Weights of a small masked image model: patch size [2, 2], 40000 steps.
Rows from block 2 of a small masked image model, named by matrix and row number. Rows with one number belong to one neuron. Each number is 128 + 24 x the weight over its row's rms, rounded and kept within 0 to 255. All counts start at 0.
After each neuron's rows are labels from the 100 images, of 14976, where the neuron reaches its highest value: "strongest on" is what is common among them; "peak on" is the class under the peak. Only what is clearly more common there than usual is listed. The data: coloured fractals of 300 iterated function systems on busy backdrops.
# fc1: MLP up (model.blocks.2.mlp.fc1.weight, 384x96), inputs 0-95
# fc2: MLP down (model.blocks.2.mlp.fc2.weight, 96x384, transposed), outputs 0-95

fc1.203 [108 129 189  97 113 133 143 151 131 149 111 143 100 131 141 101  90 147 158 100 142 166 139 114 159 127  95 150 115 139 182 139 122 175  95  99 143 114 147 131 122  95 130 180 122  90 148 115  83 155  96 139 150 142 164 148 124 129 154 113 144 153 148 110 117 127 156 114 146 142 134 126 150 136 123 117 147 171 114 161 155 132 168 124 105 108 147 147 102  77 118 121  92 130 104 109]
fc2.203 [107 156 145 153 146 146 110 129  99 105 153 103 160 148 143 148 155 117 119 155 135 130 107 143 120 107 138 130 136 149 130 108 130 104 121 134 112 139 141 143 122  77  72 116 122 137  80 141 155 125 167 129 157 139 120 151 119 152 144 112 125 135 171 121 113  74 150 205 102  79 131 145 147 106 134 114 132 128 150 125 119 110  81 135 145 104 137 124 168  90 167 110  92 114 173 135]
strongest on: green
peak on: fractal

fc1.128 [126 127 156 132 122  78  91  79 160 123 160 109  93 112 123 123 140 138  80 100 150  93 153 119 116 117 120 114 152 111 106 111 124 160 107 126 161 156 141  79 134 137 138 129  94 144 142 157 109 175 148 152 164 134 108 159 141 171 116 116 113 138 124  93 136 129 140 150 148 117 177  91 124 110 137 107 131 130 116 153 130 119 149 145 131 171 159 166 140  54 126 138 121 132 125 122]
fc2.128 [123 108 105  94 158 121 114 130 137 172  82 138  91  83 141 152 123 116 144 117 106 150 156 104 113 117 121 112 159 132 139 142 138 117 128 105  98 170 144 100 164 140 159  94 123 131 156 111 120 108 134 142 126 114 182 131 112 124 108 151 171 111 133 142 153  44 125 137  95 155  93 110 130 144 108 128 159 124 141 128 109 184 143 100  86 128 167 156 133 114 116 136 118 118 116 140]
strongest on: black
peak on: fractal

fc1.153 [127 161 122 217 166 141 129 110 125 106 110 111 136 122 107 143 164  87  98 137 119 117 119 129 130 100 138 143 163 112 141 143 139 123 165 114 130 109  85 129  92 136 149 117 139  85 151 136 181 121 146 131 124  97  96 194 140 159 152 156 139 134  89 156 118 121 125 112 131 172 114 143 123 152 110 150 163 148 118 146 122 142 110 155  95 121 155 120 111 116 153 142 126  94 143 111]
fc2.153 [174 113 149  89 121 115 124 160 124 175 147 141  79 122 148 145 130 103 126 134 133  86 139 137 132 150 138 128 124 146 157 176 114 175 147 141 129 126 123 114 124 169  83 135  78 111 115 110  95  98 136 141 172 154 125 189 124 121 138 106 153 137 125 132 149 125 147 154 109 194 100 143 139 129 183 146 153 113 122 140  97 157 143 129 114 126 113 108 111 158 137 153 128 137 117 121]
strongest on: red; purple
peak on: fractal

fc1.338 [155 147 139 234  78 190 125 116 113 130 102 145 123 150 158 131 158 149 112  85 109 131 128 130 118 154 120 101 101 115 116  82 132 160 138 100 131 165 109 100 156 132 135 151 111 125 111 131 138 135 122 120 106 112 152 128 100 126  97 129 159 116  83 131 130 138  86 118 120 152 116 131 140 122 137 132 156 145 125 104 175 125 128 123 170 127 112 121 178 126 102 150 133 131 129 132]
fc2.338 [186 148 143 114 126 108 121 126 130 118 155 122  95 115 128 134  75 160 134 119 117 151 136 135 127 122  95 107  86 162 159 127 109 109 119 142 172 132 118 126  98 157 102  89 109 109 115 106 152 103 109 137 189 121 156 130 128 104 114 116 115 130 127 120 157 123 132 131  88 113 115 135 123 179 132 138 128 109 132  77 160 126 146 134 100 124 126  91 124  96 160 171 127  75  76 100]
strongest on: red
peak on: fractal

fc1.78 [160 135 115 117  87 132 107 116 142 137 123 148 126 128 148 136  95 149 139 120 152 104 119 101 134 133 125 135 132 123  79  79 121  60 140 185 107 122 107 116 142  40 107 118 127 130 131 168 105 100 144 148 139 119 142 162 149 160 133 136 116 131 127 126 126 123 136 184 117  87 126  97 135  91 157 100  91 137 111 136 124 127 138 113 139 135 144 111 107 188 106 130 120 136  97 135]
fc2.78 [130 136 151 107  98 111 141 110 133 187 105 131 141 120 160 151  99 110  74 133 142 159 131 173 135 145 128 134 136 150 131 140 116 103 171 135 108 102 101 160  83  98 127 120 109 150 134 115 104 170  99 171 118  89 155  98 115 122 155 108 112 135 162 141 131  82 115 130 143 128 118  94  98 111  95  94 132 165 125 113  98 117 141 132 117 101 166 155 117 147 124 148 147  78 159 122]
strongest on: red; brown
peak on: fractal

fc1.236 [100 148 118 164 147 165 107 185 100 134  93 120 117 130 134 135 140 146  77 112 137 102 144 117 127 106 108 189 133 126 110  94 124 134  95 115 155  95 158 118  98 130 146 139 129 130 130 105 136 136 182 129 115 142 123 115 115 129 122 177 118 137 134 153 131 142 194 129 149 140 102 134 141 141 126 140 116 108 139 128 148 103 114 161 207  90 110 130  79 109 128 126 135 116 129  99]
fc2.236 [148 133 149 125 134 116 114 158 144 160 142 160 123  93 162 107 140 105 131 113 131  95  76 160 137 110 115 138 164 119 144 120 152 129 112 110 171 138  88 129 110 158 113 101 142 125 118 133 106  95 128 107  94 143  91 140 102 106 148 121 140 123  67 113 110 151 106 135 152 167 155 126 139 108 117 120 156 101 114  78 139 142  87 149 110 118  85  84  88 158 142 136 128 107 167 162]
strongest on: red; purple
peak on: fractal

fc1.82 [144  90 106 118 112 148 102 124 119  93 115 137 132 154 111 126  66 103 140 152 117 132 130 105 178 105 139 141 133 124 148 120 115 129 126 127 140 159 129 153 144 164 117 177 101 155 119 139  71  92 216 113 139 141 127 148 137 112 118 104 138 137  89 128 151 131 128 121 145 159 115 148  78 127 120 136 126 116 123 134 136 132 141 110 119 155 129 123 109 105 144 145  51 111  88 128]
fc2.82 [128 100 211 111 123 114 122 125 136 144 134 112 148 114 154 122 160 110 114 145 117 136 111 161 129 164 151 121 114 108 142  81 136 148 133 130  99 151 105 141 133 145 105 130 115 112 105 131 160 104 138 171 132 128  82 136 165 121 152 124  55 123 155 127 132 123 109 140 143  84  90 116  82 129 116  81 102 110 132 101 126 129  96 143 119 148 173 102 159  84 118 130 134 135 147 137]
strongest on: black; white
peak on: fractal

fc1.372 [176  97 141 164  62  89 145 120 122  97 131 111 133  98 141 115 126 155 133 118 116 148 107 124 130 131 104  91 129 141 142 122 125 159 116 113 131 116 114 119 125 180 151 112  86 133 164 148 126 162 129 129  72 119 144 122 109 107 114 125 155 125 119 108 154 108 143  97 102 130 147 137 167 115 129 128 137 131 100 116 116 159 173 130 124 130 101 166 153 113 170  89 148 124 206 128]
fc2.372 [135 147 120 125  83 133 102 128 135 100 116 136 120 157 159 141 182 112 132 125 140 126 156 119 115 142 166 174  89 107 145  83 102 152 142 110 111 110 115  84 127 140 138 104 111 126 154 108 149 173 145 152 160 137 147 115 148 128 157 122 103 132  86 137 144 171 127 153 113  88 137  99  94 107 158  82 127 112 125  71 157 165  92 140 127 115 131 104  95 129 161 104 128 117 131 136]
strongest on: red; orange
peak on: fractal

fc1.106 [154 125  96 132 114 135 110 105 139 134 131 135 129 122 147 135 110 128 149 142 102 140 139 138 145 154 121 126 140 116 137 151 119 110 148 158 124 168 147 135 147 130 144 151  86 140 123 115  91 150 133 118 135 167 129 157 133 144 154 126 132 138 151 164 150 116 154 116  39 105 103 143 162 146 145 103 154 121 141 134 113 111 106 129 109 168 144  73 134 149 142 140 232  91 121 143]
fc2.106 [146  75 123 114 124 132 169 105 100 131  61 117 132 149 127  99 112  97 134 105 159 130 122 138 126 134 104  95 106 106  79 153 127 126 103 105  99 140 136  97 117 160 128 184 142 136 108 143 167 140 103 102 128 133 134 103 106 179 142 128 165 128  97  91 126 154 138 101 173 155 124 141 129 104 116 137 142 132 119 144 100 103 178 121  90 152 137 112 111  95 132 147 153 145 104 114]
strongest on: black; red
peak on: fractal

fc1.12 [136 106 134 128 112 154 148 117 114 120 137 113 152 150 118 123 155 146 131 127 103 112 111 132 130 148 163 145 119 165 113 153 108 145 116 138 144 154 117  48 102 118 146 102 129  84 101 106 107 137  89 126 152 126 138 122 193 131 153 139 144 131 126 167 132  86 129 151 152  95 135 127  74 140 119 162 129 134 174  70 106 124 116 113 124 121 137 168 153  93 134 104 180 136 119 100]
fc2.12 [141  95 147 157 145 151 102 120 148 125 118 130  70 121 107  87 119 147  90 130 153 111 139 158 156 126 147 112 162 152 130 139 110 111  66 139 141 129 109 140 118 159 160 106 156 106 151 144  74 140 156 132 161 141 128  85  92 135 156 142 109 102 153  91 131 124 128 141 139 137 136 168  90 164 123 126 114 120 148 142 172 139 154 119 142 138 108 116  84 111 130  87 118  78 121 131]
strongest on: black
peak on: fractal

fc1.136 [127 162 116 107 129 108 148 145 125 133 128 152 125 120 120 153 158 131 116 112 135 145 123 155 158 107 132 121 159 135 146 148 120 101 184 165 108 133 118 175 167 134 127 104 116 103 128 125 157 143 162 108 120 143 107 173 187  94 110 142 180 126 154 107 120 139 144 115 151 199 129  87 123 131 129 135 134 133 149 112  98  98 108 125 149 125 120 146 129 114 141 123 122  88 116 207]
fc2.136 [144 124 102 105 136 117 144  89 158 149 116 132 103  98 155 141 173  96 129 130 115 134 164 155 125 113 112 176 147 110 107 123 119 191 136  92 121 149 124 106 128 134 130 131 147 106 135 103 104 117 157 107  80  79 111 137 112 115 134 156 107 127 164 102 106 139 141  83 120  90 137 139 156 155 125 197 138 135 141 109 123 146 125  90  86 142 122 162 134 140 144 145 174 120 114 150]
strongest on: black
peak on: fractal

fc1.378 [118 124 140 149  68 129 132  99 135 137 144 107 106 125 151 113 120 112 165 120 113 127  84 118  95 139 130 156 167 132 163  76 129 136 106 136  99 153 146 101 102 160 132 135 131 130 132 102 100 158 107 125 168 140 144 148 118 112  81 115 108 161 121  73 116 140 102  77 175 135 113 154 127 132 105 129  74 152 108 140 156 103 116 144 119  67 140 119  90 137 108 147 135 136 128 133]
fc2.378 [111 116 111 177  76  99 161 171 102 136 164 126 118 115 170 156 133 108 152 126 113 149 136  91 116 133 169 142 106 129 135 127 127 154 134 143 108 147 123 172 135  93 135 164 127 113 130 117 124 110 155  90  92 126 124 177  90 167  86  82 113 103 119 144 118 155 148 115 150 124 120 136 132 143 111 114 149 157 120  95 125  79 148 127 159 153 104  93 139 104 119 126 109 124 138 170]
strongest on: black
peak on: fractal

fc1.124 [102 104 131  66 139 107 173 118 158 133 127 127 141  89 150 116 146 124 115 107  90 123 152 127 137 109 153 134 135 126 141 188 140  94 149  97 114 155 154 128  35 149 128 109 145 122 122  90 137 148 162 150 115 135 128 172 134 117 123 129 136 119 131 126 135 120 155 136 140 106 102 106 122 123 131 125  46 111 119 111 138 134 149 129 106 124 162 127 117 124 135 117 105  96  86 135]
fc2.124 [162 137 141 130 139 128  82 110 108 115 179 120 100 151 118 136 149  67 116 164 159 113 137 118 113 125 104 142 119 113 142 125 142  87 133 105 154 164 103 145 145 177 136  98  79 135 126 114 106 112  92 129 143  96 107  99 119 116 122 158 109 166 134 150 137 121  96 142 129 174 126 164 139 123  97 161  98 176 111  91 141 111 118 119 154 107 141  90 157 141 110 117 157 120 119 102]
strongest on: red
peak on: fractal

fc1.155 [104 105 122 131 177  68 135 128 134 136 116 152 161 128 152 129 173 143 130  88 185 122 119 143 120 127  89 148 138 110 131 132 149 145 101 149 126 122  75 149 135 114 134 137 170 149 136 146 173 153 104 120 137 146 146 146 123  82 151 154 109 143 150 117 144 137 166 109 116 137  95 119 143 132 140 145 147 212 129 132 133 154 124 118 173 105 121 142 148 142 130 140 157  88 146 125]
fc2.155 [181 137 156 101 146 117 135 156 150 165 154 128  98 176 126 127 120 136 145 151  94 139 127 140 148 122 109 130 105 129  86 140 146 126 123 125 111 118 154 103 121 124 131 115  86 118 105 109 102 182  93 122 101 113 102 143 135  92 149 179 175  83 136  88 136 118 132 126 130  99 137 130 110 127  93 125 127 164 105  85 141 117 200 126 123 121 121 116 126 136 117 146 116  71 119 114]
strongest on: red
peak on: fractal